{"arch": "conformer", "n_mels": 80, "hop_length": 160, "spec_augment": false, "tokenizer": "char", "head_dim": 48, "drop_path": 0.1, "kernel_size": 31, "residual_init": "none", "beta1": 0.9, "beta2": 0.99, "eps": 1e-08, "batch_size": 128, "epochs": 48.2, "weight_decay": 0.07}
Rows from block 5 of a small CTC audio transcriber, named by matrix and row number. Rows with one number belong to one neuron. Each number is 128 + 24 x the weight over its row's rms, rounded and kept within 0 to 255. All counts start at 0. Numbers have three digits each.
After each neuron's rows are labels from the 100 clips, of 14976, where the neuron reaches its largest size: "responds to" is what is common among them. Only what is clearly more common there than usual is listed. The data: short made-up English sentences, spoken by a formant synthesiser in many voices. In brackets: how many of the 100, against the usual share in percent.
# gate: first MLP gate (model.blocks.5.ff1.gate.weight, 768x256), inputs 0-255
# fc1: first MLP up (model.blocks.5.ff1.fc1.weight, 768x256), inputs 0-255
# fc2: first MLP down (model.blocks.5.ff1.fc2.weight, 256x768, transposed), outputs 0-255

gate.326:122160168131157106112139150121112112134100151093140111110132144101107141134102114153127080125132131105146098129145128096138126106128159118073156113130115123145135155119187136097135088164102141130159142095099115114108087077110094117082101140134082131120142123085163168193160098119096075139136135070135089090139153128182146140115080129154129130123103151117143119161106147134113102104131131159133158138118132133095147115116133166116160131151101102141117106125116147107131151092141109117119128117116081165161109137160149131122126108139112148119127118121175122165102131166095155102133141129090103162129111085131110113151113157119163110128155130117080106114093108118117135103118120101137108135131170108117087063101155117112152120090142112132086168103123136114112100121163145
fc1.326:135141188142143124150146132084107117127113135103138089119121152131103121160122124157156117103160125117129090101165094092142139143129153127094175141142130118150149144122181147107142134162082162143178150083089130155108108066099116132113107144131130132113131123101156165185157121160116082119145111086147081071161156116196175139121085138144104147093094127125098135116119136102123078120138147147145164145115114132120156114134134175138137134130094117118132155117131147099136127108112122089101123081108085141138104111183133146127116115130136121094108139146140131155131140179092138120135119108142135148142109111126124092123124177122130140114144168091110124125105117102120142074126106112149101129129155130136091076118141119119145080110142099113105150133093121127127091126119145
fc2.326:129104098080131125164138105134102134096142172146139129154141134109140117120154108116129163097125114132102175124100137169134082124131157134146110093097121118144115136140130144147057164083164106120126111096134151156114109176128144148123128110106106143144133124153124077054096105157130142087126133130125118101123094093125151146148133117068138121099117111106095100109139107143157129121128176134156075112125166142165143143162130084090078138094135134125110133082149100144116116152106138145165103168123158147113143141185138106124101118133120094159109116146091126125190103130149143140131145130157103094135194170106097142108130063143123125138153117108121114106100115148132097129160123133104123135127124132125145143112095135119138130145157120103122096113132102143120142099091150
responds to: /ɑ/ (56 vs 26.1); /ʃ/ (50 vs 21.3); "shop" (42 vs 1.6); "house" (30 vs 1.8)

gate.28:121119125122164120091138137113148095149119133096119138130105152137115143150115163139102079124159082114136160131115137124125122149114121084114127138111119092094124116100111142145168088109129124120119086109130108127087177122140150101111144102106116150133124098093161130135130066119150099148116140119114082129115084101118132141106114153114173136115172102121169145123101091127127140128143123175150144126125155102140120084124143153137144089135119108142115087140122115077143124155097085106081107158173061179148105117121117159129109136087120106115172135126164102158083123132134140119153146152084106103120142150166171154107063124146114127128119120117106116101132151144124095138122089100107085116116157145108096167137116100128118114082092178151134147112144139128132102159155108
fc1.28:141134117075131122133092105079134114133114118120099124102113109146135140122140135103119136121123131108164116149140140119126125113118112155102107148132140142134089127108174157124132110140113142137115128064135125115145121151113127122152119127116086127128136112114112143110153157133100116164087125129166137119144123087087133085114114124104094128142107178072149131134150159129109149096144170144100147107114133167055152114136079123150140174106176135150125095142118131076111143148109166080168156104096122070143120109126131140154155106193140143154108114156126134120101132126188148148151142132120113122132143126119158101150125095114144114090180137093110103151118131094184217112152163122114127125096140105118132108129125133119167145128171104157126121128163143115160137115106096
fc2.28:126137134132107119138142141143112138106123121099112102080135107110116142137143080084112111117098144104141071083106090088127128119120151162141148097137134141130157145136104159142099132110089137121118133115142120107155098155090147143137128117147134154116154159150141166125140158132138109117083121187138077107103127123095083146122117098133115118111120175127086150183106135106110106111160130162116125057139124129133153149140174125176133156100127128140143147142119125144124150126126151151141077165135135120143164110149146148127087133115132106159145126108117101098149141116138101104082152098162153124068129118163124098110128131141138107142152103135137175104188156138086162130137124138127189154112143110150153135050101157175123152144141162116118132101105125104107135134109148
responds to: /ɹ/ (100 vs 65.9); /ɪ/ (96 vs 61.4); /v/ (82 vs 29.6); /ɝ/ (76 vs 48.5)

gate.625:113126085132115142121104139160119113170136139097157120120151119129163150136127184113127127200113117136126140138076161089116167125126095109104113142092117126119133081102132129119130109123112137093121150146154144124131144181115159159134085154148126119143139126125107119155145103126117107155106166162138134135105101102157120136151168134164161148126117099135116104154129109157147121143115103099096103124084142102152116101116115091156136106164154131158122121132111132092183141129150131146125127148147103126124077195119136147147136151123117136126090130117158070110073139136137106133126130135117104135167136141132137171089041144142173113114160169108107095140104127094143159129152110106129142122150156124106088159119164118132113196134120160148120146160138167145110126106148151
fc1.625:159130148132115133121165101125133123133145120139124159119109119085095147107126106162134139125156139096144124152145154103097121099094123121173068100126100097110156150130138090190117152128138133169073092135120101152113096111116105128142144152121111139106137054131130152124086110106136123127115113115120122074153115123094154130150122120091159131111098139108119141114113159117170166116128107121156151149135144099097122190144113126065111147093143152153101106113111118180092148102147145141146124121154155099098158103090131158110115139109110143154133098144073133103131117112079108126109153140136153119123120152117079125112099102170122128133107138149164091137139109131167086079108111158151109098139079102123167151116133154093099147140120094112132096143133142126132142102108130
fc2.625:149171121160156078117132143183167112077139105125181136152125141139121119101129150072141101125153099148152112134122156134109104146130167141111109141099149107126138150112113130137134110069126160117131155116131134157103122131130110160083144097150139112124089153137120150111116116131116155114107090168122134147098109097104109116129149150095154098127121110119113102112158080147189132167140116140141118152134114134115125145081076122093135117114116119096122147141108128114104139115110101110132123110116125130144137081109141123115155125079123094180152142135070085077141124149131082136142165139122156075090154135128153123138153107127131115089152130124168117159107146190119150125134136101130171120124137097120185129146114098116116112144143103137136178151129130125116141096059117
responds to: /s/ (100 vs 51.4); /ə/ (86 vs 53.1); /ɔ/ (80 vs 21.6); /f/ (78 vs 22.8)

gate.351:154145107131100132107137148145122144128124141107119162125119060106122142132078179117082145184101154075139140146137131126122171138109132128151119140136066140141126123105105141137139123148146125122128139098090115120118146128159053107135154097071169141101116092119135130123133118083132171127129115095135097080124135150126117141098106140119141152148138135157168137165131144158145149138110134143136123145136124115112126157102125147142197147118108140176152116133101109150153114129141138132100122170160154142145069131165132151124112148145126147136158121096145131125099117099066151095124145118123135168140124120134080176121109129120119099138124130123121125131137134160110074102105129146184140148078141149118126115209137137104122103141073117153119128087115153120132103109143122
fc1.351:152103099126138120113130134115158127125136129120154178142115161126129149093105166134146112151154153095121105132133142116159148145134130137100118161121095130109174123098161184147139139162084132098144184118143101121130135149139109131170131129116083139112103165090133100141136123128138139148117112126150123110153124126141134153109113116135160144117092144116114140094172083110139164166158141106183112117097164148105146140092118157109114124133084133159164172121146163150124146139086122157144162150177132135145120093177093157123123149116129119117106092140154129130107142111125125146120140122097116074172126170083146151091107146138097148154127148132119093136106097124092106128141135153154139116105104089126144099166111153145106154129085139119183078200122170130135111140112095
fc2.351:114131123111123128100146131142138144129110120082109152138088152130080141110080129116112130150126108083113123138165143112132191099157127143160103111128146133148122125108127133094181084125154107136131156100136111135159126118090092135120160131111105137092118115123154157134170101132104090134144146122152131128190130140132133116164084112130133158163101083137128143149119151137111151153125116144183155136109133158140154141140135123120144134128144094139112078105112099096140125127139087142077138162146136127154087069141141113132137156116113162109166143137118131164143148113111108110136165124102118126137118154166110137161089107126090151170113150160109168180172153126100093160105105129184110121074184129116140152155141117141088150117079157127122105139142115128095122168124104
responds to: /ɹ/ (100 vs 65.9); "threw" (99 vs 2); /θ/ (99 vs 6.3); /u/ (99 vs 25.1)

gate.650:137150130122094129127129154156132070127148138101137124143076137131125153121113185136103088180122118120117106126108147110131146144112125107131095163133100162115131106115087144112116095128113144089145143108101118116130166117142070129127115130155139123130130074149116122133148106097115166136159132123091137144104123140132127146103165109147142107162120149128124127166119106140125165120121093133139096142108169078122119165134134151140125122174104157137092109131114153132173133105122113168107116216152140156096088148089172138169128155111115135142124096116128050111148151127099126121111081130113136156161097110120161108088130123113165075159127140129167129137162129151123140128149105090112071121124126089140162123102138140127130155112116183136119131129120172144143117106137169
fc1.650:128131140125150105118119161125156097115119136107147093110172137138120105139098119156099114147153113128153124086146102161089119126128148096139105078117098102171099139110109075164112115139128105136107101167175127126149112097127116121122141090140147101142136122142173131128131098120145136139165124127099126153102119125109148099125131133106120110093164105110147140143134130111120121104163131147125125110122134107099138108132160136082124146165125150103067066118106153146141151060110100138086134131106110074118114123087142142138136115120117131164161136104176107178134112114178115156187151125152133154159118106108140128156126125153109097137134100157102125073118146129156104119119094160133099145166130077131124091067067113108144135121134124120136131137171119144154189130120115
fc2.650:145140126134150125116115129108155108066107192132155092140120128119121130100139108163142142134136148141174094133085170101134092122120149122117144099098113135126081141144123162133104127128087116121105109122153123149157109143089117084090117126199105128125104118135124138143162063134129155156134136112108137149093133091127106130090120072133125135090147124120137096112123133142085078086130144112127083124106157107111138160100120134093109123145112163125144118132163099149160124094114116131102155130122146139118182162131128170160115091132122137155133152106157136088113112138146113100141143123130127120139098166111107123124136110108091120132154087128089125079135106125118134121144137127135139169109120083110103076101061115104124176121150113092134112168169127153142171104108133
responds to: /s/ (100 vs 51.4); sentence kind: statement (100 vs 62.1); "sang" (97 vs 3); /ŋ/ (97 vs 9.9)

gate.496:111143121137142100116140131130113129133156160114113113160131146105117143096113090121166081146078153125144089187100151090119142102132136148145134128141139153118123144140123116093110128116098113094157111139066149115157116112143113135087093089133117098158123110111127173128100104105123124121128149142107111108100119101166140138142107124125140129175111151167120111145123119166145152141166107105103143129092111121119067151119145116129169138171160108149126123126139132136152132108164139140132139157167180190139153157153150119126140061171118100132155150086158124142110118175072129120078117103112123179128083174122113150102147146085130081112126112117087110128143153107154136169095165151127137142171120140139102096137155148140121140121151134137124105137131115139141168134163145
fc1.496:126140167147113101129156123148137133145144151104121115109114176119123135138144139125144124157170140096124131119142118111129150090146114111152129101154135153088125133156148145123157100136095132154163086114084124153125172125144117113126116111140106141105146065080145135172120149117114154115130140099137084132146167127139164126151112135162125109133160154171115153095078163164126145154125119164114144154103150114154135116132114135122143103134122062114133143129150161112122140116146151115102181115164129172117136155110100139087167073136128128107135155136192170169138152150103116110112126128188102139148118147128169177122091158112070128146100150116081157143142100108121101110117116136143115110163135135138124082125158113133148116123160106129084132150169112164126140186129129
fc2.496:153121138115083105160138078177117101071154160150111127176118142104084150160190147123099156102174138126149120140116165167120113116155127146107117186113111121144122156135095159130106154084158187155185101103148156128140111151131122150081147144121146125106118085132088120152083120153146092091113114128150166133157117094121152153141086123106109122135105134148144110121123095086153129119115154122155131152137135141139121138116132134120100134121126145127118114129163087143121152150127114124146143125128124113102120111125155058119093121106147146146142102116072144135122149111176120082144086129110103144104104102173115115149164167105159129109112098109134122134115129141161153121203101138116112106117143108135113104147137127114119133131164109126124125160139089147128111134121153
responds to: /ɑ/ (74 vs 26.1); /tʃ/ (63 vs 14.2); "watched" (60 vs 1.8); "station" (29 vs 1.9)

gate.500:118142124123165176125132107143101117185135134088136128125123147117086131128084145134118073198187134115133154116183142140137117087116147127102136119125105130112081140107134134107132092125112114117119114133133090140124131115121111121108128104108158112120116095125094193141156128126180114126115134107130124126118131136135086149127127101112167125170107108119167118146129146127116110102094109132168138124158137071130148128135046125127137085172151108117083118140120146120150106161141115123133117217137106145110098109162147148117123127105102120128154135082125132161116114149144108127145120103095082110110159132121119132127102152142129121150103139118116123141130119132136098113081082115134100100122150083116135140101123069100099170112070144164105136109137134117143077119130126
fc1.500:176112102149112101123116138129129142076080109138121143160127102116176151072157087140110122098090115130136105114095127124105112136174137084157144104116133096115142150109128104155118149099197154114105138122120124120120137168127087117149096146146090173139165170127121115074099127088103131140138122107150117148157106146069173122124106149120115113136123164121133118146128112159106123137129147148087143110107076136099102164113128114124100137104122130149132133169130111137090114121131122108148143084141160115130157144106120125117146134179109105141156044145120128095133109079118172114102157164129159139147115131170138108163162105143174094095141104148134135101131134128146144096158185136153123143099111158124115125141116127160156125126145111142117142134145098140115121137140101
fc2.500:105116107119125151112098104165152163142118152165131127120136083088152160124114104156107112106087138116133160120162159133141117130102121125121166105119146130131143127149130108097069111150099149129164058159134097156122091140094108110112122124105128108165148148101129109102091101098177137141110106132085141087068118134098094104121077142112101152111120185149132136117153120133098167151116151119120132126150154138119145157143124203153163170125154098132147099150128101202159163143138176126142126131144164141076133131131152123132108128128137107162110103128124156117125139155090120149128132089112147093139143122124165091130100127164145121171124145107090099122104126111128125116147133129113124156158128112149099106108108139112139098131151109121128111093151099171122166125138145
responds to: /ŋ/ (97 vs 9.9); "me" (56 vs 6.4); "ring" (50 vs 2.3); "bring" (50 vs 3)

gate.473:118140125144142158099133121137110126161106163074137131108123141111123149075092116126115074167142122126128150137128141142119129088123144105095110140086130142120110099091127140109150089094130123119090096098106092110083125143111127100102114129130107139148115096092118163142152086082128106146132178127160086113144055097160104140135110133107203138175130111109136117159105124117159150123110112146132162129109163104106139148121091116119129092139145092125076083111085090096125140161138082139132124160155115152126127098136145129141117150113131147162175103124138105150118165131126126122139142124099131088135136135144114155118071110142131109117132104130136097124103126107148081109086128117106117127121153069107102160110095098105126146116073137161116105141162148124135112108110112
fc1.473:129126115135091134118129141132144117154143135109165106138160162152172131115071144136120085148133087163082161100155093118097137133136158103125140197115124130167128142127096123114133120073084139140126090088102106136120112119123139103078120157094136119116117087126141098118120132110125116099150153150164141147111108150122103121101151155103133170101155135139123158134104102104116136095154112155081129127124155091144133088139131127143120097124137064086093118112123119105143145146095083123107099120148111123119112128140142138128138164114219135151135132125114110142142166120119161140184120136114141119145121065133116150146107127115128122152118120160135136122096156139130084125129105083125156116146098093134089151088074145144137095131153122110126092137140129145094087147094112
fc2.473:163170138108116119134109158148145124132143176139171121111127109145146092129107082080167113158149162134136168121129147132143116136132130128145158142142147123127119091106125119110144118120135113143146139160150155183116111119142132118168116107169121153141096142150147193125116107187157122107097146114169153160148101115158140125101129166131110132129120132148134191119149126122123159116154116102158114140154107133157153132144105140094058124165103132119132160116126133136112092135122081095105122171120120159104143117099104137124128113079112122067153098144125129118136158168136132151107140125148147104193157132132114199114160145121160108112133151123137142121143144075099130149140144119091093098132129162143121147099131170117070124115096160130108178138097145115110122129145112
responds to: /ŋ/ (100 vs 9.9); "bring" (82 vs 3); "me" (82 vs 6.4); sentence kind: request (82 vs 12.5)

gate.172:124110145115134140120120113167140186113106142118094139124135099114122163112115153109131133136124155103148099131072125120107108127104131132101129127070108149152121156074122099180176114101137117142064132157107142132127124109149135161133143180098162139134131151159113139078132144143199081130132113150160132146175126134138155117119141129135160148132131094144143131149098103125128153118138123128106176124126128153119114137124133092145159110111139158139123108110115158140124152165126124153159088095121123092099144121163144106094151126182118112122142064086122125124051132136112158132086143163117144132138147106109130105150126133097192135109080133131142135114104146168163157121117164154158150164091137148109137145124157129150122123125096124182091138146165128107124112107141123
fc1.172:140112129123127144123137134142081160126127139108144171136155120097086155086087159123127145158106142110146133128143140121055115141105131130127104119090107138169146148041153106173155123137162118167074133132122149156106088119121135130167164150100146136148140158138105125079145112107182131166069079132147122089178126120148146112126136118112151174155122104120142114151131104085151126138151103122097156141158149137117128181097077104139171123115090151137125142138090121135135122114145122132136107114114132101117130124144135131118117124172135139133118069124130162126054122126091139120119148115130134120139182094123127119139109101114125137121108153113140112128114119162146141119126143139178140167078109123106129150124146129130126115123068127164125142130132163125150120097132094
fc2.172:117102153131092094152177133109131121095114133171129068144122133137111099102155073156136143095152117148184137123142135129148110138124097111132138131145122103183118125184115104100051110093132095151092164169162090094161084092137098096096138170129151064118160127122142100092105136083143112128132141135154140114077159123131111127113128092097120123118127115102147123116150185155149086099138125125086127141126145127108130089105143120084118113125143119121106139195144160138103100126140120144151146085111137138090132125109158128116147134129164140168136124110112120127128114136144077155118106116082158131127119139155143124143147104115127123147111102126121163118126125160123141120136130143101122112134152121148147106083127111142125152100114098113142121113160129182137137093099141
responds to: /s/ (89 vs 51.4); /ɝ/ (81 vs 48.5); "sister" (42 vs 1.8); "who" (29 vs 12.5)

gate.766:127119104176099147110113096070133133110140154104127141157154120122140156123109115115090091136137084168148121101134146121095124140120080072099148127088111080183132107121117096141104111151132097153128138120106121153078110148092156088162106122121144132120137164101120154106137083124169112132148110154119093143127129115151121103135142098118182145138152143095185110102100143123100149100092121147165144157111105100126142134107115152087093126134155122104051129135126135122153103167109079145124099174134110144145114088151142083140117138134103107163108108112169119114135153156129133087113108100100157117137135133144128120114106143140162129182120106105133099122136108135154135103123105117106142148119095107117127119093118107135072133081102107152118117133164120127141135154149159
fc1.766:145134169112161131103127150143109147145138145117132159099115137149083153118132131125160151150118174107173119158137142158152130111125169142161092093148127155079097155138150150117143126107147110144112124129140122092133137083158081127120128092125089096164128077114125121147140140094108140165130153109122127084158109118129123115153114142146137119145102123136115137153129122121121118132174128144115121102166120152116080153114144076163137168123111159156141115161096102153118138105156156140133133094122166144129111123115117174134127113116142206107165164117132140121101114098126106200110173162126106151134149121137099112146132088115067095104179132142119094119142108135119101127081125150160084104153130118105146147125150130094186150112159138153145128111127146096138131090096124
fc2.766:132129104126160116086120191117147131150112124081158151099114146118140118063131139093146113143144090140103108119181093132156124146138140119161147128089116108121103108053155147111127105121139166096132116115110111141135135131081084151132126115144132126125054134087086132090154106119101153124119126109109081165148103111112119132132147152123087137129114117135080152129125132112128091135163138123117107131103129153071101124100083126121130158174120174101110160119128108095163135114154089184110105142166118147124110163114101135168106114111140108183157136133129088101115091152152121097140146134121119105138174133140120139133088103119147099134144129131093082100107136112136104143141115108134135163084124092121106130133098127127076119125098151156133119138137140118112135136114128
responds to: /ŋ/ (39 vs 9.9); "bring" (30 vs 3); "me" (30 vs 6.4); "today" (25 vs 3)

gate.184:097129164153187124115130133105121126161121130098132154094154162173110116141098122157114114138142120145125149119167115147067114098111146133100110135105136147151130085085124126138172119104144115128123079088128114127117131114141153113093145133146162135109101139077141179131139132126160073132132142126105086154194078115127149140149101162124136134143165116110142132150120165122099171078131123188116123136133109115130134129115105129105113111154124107142101046112128116067119150113084095140083156125130110126103151070115134114138125124146119116115186134109120129163156133138130173112130117124135121127134123152117086142144142133103119156126149091151147124095152172122138102128139113143138123102126158133132122159085133082115142146140075141168102149153122143117165127138100128
fc1.184:102103126152113136125146082112108131142117152116123134120161146123114114130130125145133099115184107163139125091136145130134112110112123134102152119103131128136105123128082096096174117111144135131138111112143086136094106136140123096082146161134178100114158104077115124103134094154138057137146131101136090140151108094141127114146112106127210108173135099122145122130164121128147125100114125156181138111122154140152151140147091136088127074123144115090093075131130105110123097128101082128133128145123081131130142102138172107138120120132148119138164095118106105131123140176121122122163133130115132103083139113118091140149102176139113109115135116120116143113154149124121093102088082116103112174119154140136118155084103069102112159111056150145126150146152128128147094141111110
fc2.184:155164123145138132120150142101122156144134078174138151186113131135143088133131146150137109120154119135067171183117130094158080125127128122109123154145122146128131094137158119111164165146148117129111158187126137130119112127158132131090107122142115091129132102116148141140109106161152132122142117120141157114134118105103155138153157112115150144128155114089162112076117102136160135115147124126105149106143091097081137105165127107068143085180114126122113090099179129073084134115121113124099167133098098129119147125118144116130168095116139076095135125148123126122150106137174159108136128155124129101109094160120132144115137098114114109086109124115135109138122109146118104159102120107090144098128135171176132157131126109097117128130105164095125129141078122133110130047119143
responds to: /ŋ/ (95 vs 9.9); "bring" (60 vs 3); "me" (60 vs 6.4); "king" (35 vs 1.9)

gate.556:115136147147138086119139144146116132179124137088140133143162120160098134128086104120120111194145130141119116173160155098130157122154106155137087113120116169145133108090131119081181121120101129087135159127124089112101110101086144130100121134131109136142104152119103133154179044110165100149138122128134146133122117121138144139123136154143127139123133122171148118158096125137115105143125082165103109139119134125126113081100102125172166146152147128143151134149101086108191132120142112134138129156150097127142081166128131162115126095148110116117172090126150116159116111160085153098109133147111145175113164138142141137128113163117142105152152098118134122156144147126128127153114152133166096152122188136119108154165116123144141120104137154142081154131127128074144112130182099
fc1.556:121128146140125103151151125156135163164091123135139147135157127151122124136107113152106136142118145119092124167116101108140155133115089144165127095136133168125143102133093121119168145132096116099126116147160101128107126103116150165082148178146146137175141170133111127142142107131157108137150120134156177161081118130110116132105151155149093155104165110159109152128117132131119123158149087147090106116123170142168111069138133129175154132117138131111150109135129121121166138100109156115121122142156097104117073201102103165127140102152123132105175070141142123161137103148101154096123117180155165149135118104155175131127125187147170129130120125101150162130137186153128117133134150146145128128137174155139110165175141141150123103151136167141084146126118143102135123135150144
fc2.556:097108129115133143156119113144126148142132136144118091152089158099138136130160107146126146118082113138065177169111104100187150116121144103116136089167097124131165161184140108173152160153092113095128152115101126125096112115098121157132115139140113142153160128158072132181137121126123126109154137163110146132076123138149112119101127088166110135086122117106082130122137108095121143118123150111127099124151150156127143148162098098144108145120105125145105133079152127130146120122120141150154165130127128170125109158162124138122102102119131116130146143152097136118178117133119129178122083133132079123118075127148130142106158094113144120122153132139135123116108096159094119157134126094137164106146129138120136104175184167159116128144159100085122131112079157085088125162129130
responds to: /s/ (100 vs 51.4); /h/ (100 vs 51.8); /ɹ/ (100 vs 65.9); "horse" (99 vs 1.9)

gate.391:154098082116125086091088125123134121087153149123133119137092118125145135080163131103134105118143149133154094138091167117141117144178120118074136146070058139123070105108124137163161125131111098122096166106123144126093125117076125117127141110100116161135120144104109107090113103109136146113097100112118125119138096112090136080117161143111097146131116095100115108109157056149143139125158145128161146114152106147154114140100125090111133145117082148121129121138092129138156133127157115160121122151104128135130087110148122086158132138105138158159096118135106107085090102103153116127155147142079153104117157108111149135129144126111117119117132138113154074149137140110133114142117134127173149101144105085093120122144076121095098102109136144145162134139140084105114078123138129
fc1.391:144102095096109108137144124139145112106182124134115105164097134111130127107150114135140122097118139147116110145105160097138114146163110130096112137108095127104112127126118100166148149158122095124085148124140144126080135131121141142125166099125148142125135118105154105080090109125135165095121123118111130110102118120064147067108168152080101144113151099085103109124144077160154146120142118122140133093182097116173124143150141095077137107121097127132133127129127134142164131121152127160103122138129135132131086141110131083165153137109132145140075151161097117108098119092160111145163129168112167112123150102106167124119134141075135092092126155112138083158126159084153108123102129147170167132166097090130151127166102132128115116122155148111141151131135088113122076094158123
fc2.391:134086140097109121157136132172148174142153107168098116123141184124068144130132153156133134119168102110087133122083129121184092108125131137093125116142135110127174148117105159163157170134105122114115180151088135117080132139144118160095144127134097128129086116120127140133133153094104130065110123134118129153121143132105142139128148136131075113122139130107083125122123100092122104161134125110148114147152126077119108114142146109136100134106102088137115088113181135090173140151128137158134172142122117142123131105140094107144158119096143133086141131157156154170152125146170129172186092149133126111124110126115159133103143090110153155124097110132161087153140114109118161177147123133148124106189132102135144094143104146140114109159141123090124117126152137129118116103146158
responds to: /s/ (90 vs 51.4); /ɔ/ (82 vs 21.6); "saw" (70 vs 1.9)

gate.720:129117110138173103132145106105111128127139122086133151123074062128081150127145093105155081138178113123136131149188159130130125099133122104143146163124111170111089095142123127103165101155108126132179117107114119177118129090131097109094109114097087096123091114125133154150096122102133120121115126066106146130145120144137129140112136105146131141150113124124144128120103129124129125117113121118167116185131124149092123129137145147175170139122134103094128120148092126143159130102141112109070101142136113147146103151118127165125133117109125168141141138114141148095131174193124111087133112101125110139115135111117118160101099156094084167153090130091148130099103069113121117126097123145125122096144138137127124125123134127087053127127096085135089166134139130131169103122121109
fc1.720:148141136115090106118095131096155157102136104125137112119139118147160115148200124159145154089105119162134079055111103124093138132142144139121159128105136141144147105114099111111131112094160126188118124129134143133176152148132188148170133112176144174124153152144148101122145107169114117145116115124118103187151124136125143128147123154147125113112130167156142113120148109145131116110131147170125126137116107130118121128110175124128067107141114129117152145141138125124133137113118146150118123079134149115098180142129137094134053147178115089136093125106126127151123145115128154127166140107161104110156136122091117128133164154128126138147158121121129147110177164135089118158197102116116116136109128131109144137063125101169154153141146121127140119133143112110080170172138120
fc2.720:125151131126146138121132116113141145175126100157108126102147127123143104153113089093104129091103151100122133144163083092082141111110128114092102068167143126113148097122153132124134153120096097115109125115105172142123097159130117111117122148140141086123165083119130124104154080141124123138130119126122111146073171111160109152155108136150111120137133152150113090139126149136123091133135099154118124175099149100179150113117136143096123121141135071134159135141153134080097119115182133175090151137163124140123146136157148081109146112119123139106119108120167119171106101148102112119157186127126107137082100152144136127088098107156136119141110116104099109154111167138137143160116155076106116142158143145158133113098167092127116136122200162147131126138149117104106133126180143
responds to: /ɹ/ (99 vs 65.9); /ɛ/ (87 vs 47.6); /ð/ (72 vs 44); "there" (62 vs 2.7)

gate.431:068122128145150092109141120126135142127123126076146135150160102161104149098089131128119048181133132119124109154183140112178101074125152124114139145129110140129102107119134140074134122157116109114171159107142084093124101102082092099095124127081099077142103135125114126129144104091125103116144141114146124101110104125148084111102128126109130148139111121107143138134123124113083149108131130160154113108141110117102111120094132142121144111153143134112126106138043131142139126097112094169103114152077090143157081133125148128123098152110160121142118118173120128102137149133101099117117092093099151138144140142129117137114108168108155088144123123131134103129060121162104136119096134121113141135134164117115120115129114125106095148100128133149118127149128152122174072108118093
fc1.431:089110126130129110121136155125151170116107098098150128149187103204155136113130120140134106171119148118126118116166074166157120099149155109124155091125144132113130086112114123061154138150145094126160144134167134119125116122068087102134150122094112114151084120093136111165140126127132102093133111057142133151119144144137140145160142129130096122094102154119142165120163140096117141121157167156122099113145128126080131104077146141136126106171128146127157158105108136155130123091102129171072142098099118102148121115130140116130125158118154143101081095175118140130138129122111121119138078127144161125122126129151088171153143133124132108141125094140119135128085163145076136150122164126131148142141183127128120133102150127127125170162139157130120121176130146130110117125108143
fc2.431:137144171103151086109136115110162116111092111121131094136165147129132096125086167168129113136114122111104144168157086111118148096168144068104071131154115103133079147163092138152169132125064140109124139158133122126130137126108143150170160128149135135127155131114149123168105090155151148147134137108132155158113137119150112155118079122108099123107117139151107103140132111157073111158135133138129138128145103181087102116105115104120139130143128116157156070088068120118118163117121108137106132137174089133144102148109134110081093161109117121056127120165111105147119128128124089161135120074120110151108139130112134148160101160119169147131142182116098115161124152154137138140142136141117130140133155092119138144137130108146116122105175124127128139165150128127133103143130100
responds to: /ɑ/ (100 vs 26.1); /m/ (93 vs 34.5); /f/ (73 vs 22.8); "farmer" (67 vs 1.8)

gate.467:065094081122107123116138139156151103167123170080152142117092152098138165107113165113149079182118137134130186150119106106144122143153109098085133093103113131119101133104154138136162089122087157107132113145118089138137121144133128123145120103113121118096126106101096098134130103122087146136090149120165123148088116102124140135113150152152102163121116123111139130126125150158126110138155133141091156089122161115130125115109064141113131090102118102151108138124113128157177118158126111131149122167169090119114100137089119128161154123123128138125115124117156134104110145109138119156141167140089112144116130159115192191143084150119161084149130127110118095138111150120118143132145117102154105150135142107124143159149113109144132130063110136138166112149177139132079139129157087
fc1.467:113111137118146104124122152132147133154139085126085161125117127145106112131115141139134138114163120085149112141169157136164166113156149149105094108140101174118102138119107123127157140119135114067166146092114105090141138152153107129119159081137133146119118119123080164123129129148171104144121125126071141139164135156054132152125120132143147111148165123124131147152155131154098145118157111161164136135118091141160102133144137115118149133119143139114131126138098110135099174071138113209102144175159126187154161128127114165146107117132098120132164117133126147167128104081098112109139119135132116153143146109101090131119150151129099094123163127128148127129156131149088108178086123118136116116147123112111121151142106120122138128109150150141087170123117073078191110141153132
fc2.467:161155177136121115124198091139151104123114078140113113150154108114146107111138174120129108104164132063136117118130146137095129142106132114162093109118133153130125141119122143143112079113137143123131124113135113088104094101137108154086146133150102128140137148173103112148078173116116143130112138101101129137158133163115109145097091118119134133184103114136100083132087137155115130122170136153100133130130145171099141147121108141145126136102128119119147108109090148114073141124164132130177130148114119154117120093124141156156126156112065113168157110105080092106180133136142108097152104138114134126163163094115129084134131132137162129111131089115130138136145127189149143131137138132087136131135134094147138086181139106159118123122114112140115173096100164145134087136087122
responds to: /s/ (100 vs 51.4); /n/ (100 vs 56); /t/ (100 vs 66.5); /oʊ/ (98 vs 28.8)

gate.568:119087132107099147112129113157134157161114172105139089140161156094183138154127184136089099151196143112121098098125122131135134131102110091153172101103132112140137155106076135096121117111129153143133090135113093165132143154143116120164129163111074170120098082089151132143090098152117092109146123118163134130146070110181118147154126153118118131153106137126127133127116125184127125105139128173097131118129120110110131147098132104150115112134193126137103154150119061105124105151109115095175123157144141090105126118141139168101131137159110104132127131101151123182137150147141156117088093141113164157163111157153146156119129135150161123140127090086136137123144140103160095148135132138147080131119129114113120139118125121139147122118110129136114114134133146140097132150138166
fc1.568:106112103144118138120117114147147118144082135133130112152137176117172118151114180121133106115134121145122134086150087108102133146129105102108155153104147116152141096114087161112110127136128143122127131139116119149150147169151161146178163169195133180119112161109155118111089083146148154125135112174146147165164088066137126133175190162143125084131107133127119139081118121146123130107156150135140110126112144150122149123103159103089091110144099145123130146148141090118127137127106101129161115150139136137118163108147109142176098126137158121144100109123127131166149140145133130135122088095122118080188150139115117122102135141140160130117148081062162143109164141119115105131179087105102155145076122133123136147126129168139135117124118137146127081142113120133137138165107144
fc2.568:108132140111115137132136130110092155124139174099115133104131093106122115156159155182130132137061101107119120137085108158153174120121169133159163158133135106104063128131130129134143116178088123122144125097155126142137137105141161115131130155147114144113132136076123109153121145112133111134128137110139159142109133131145116147110131117184119136109113111098137076109130164129112125121112134150154093129143126105122123153097158145177124103132100145146122085132132149120139114089090120114117120141167156118158142108121097107108109164133082156127114113102124139119135155124150093101096089106126130121124079147180106139110096212113170150095130105101141147126127119111141171119143101135103155127156122171157118072133106091136161190115119110135130170154095182124146141151142149
responds to: /ŋ/ (92 vs 9.9); sentence kind: request (92 vs 12.5); "bring" (91 vs 3); "me" (91 vs 6.4)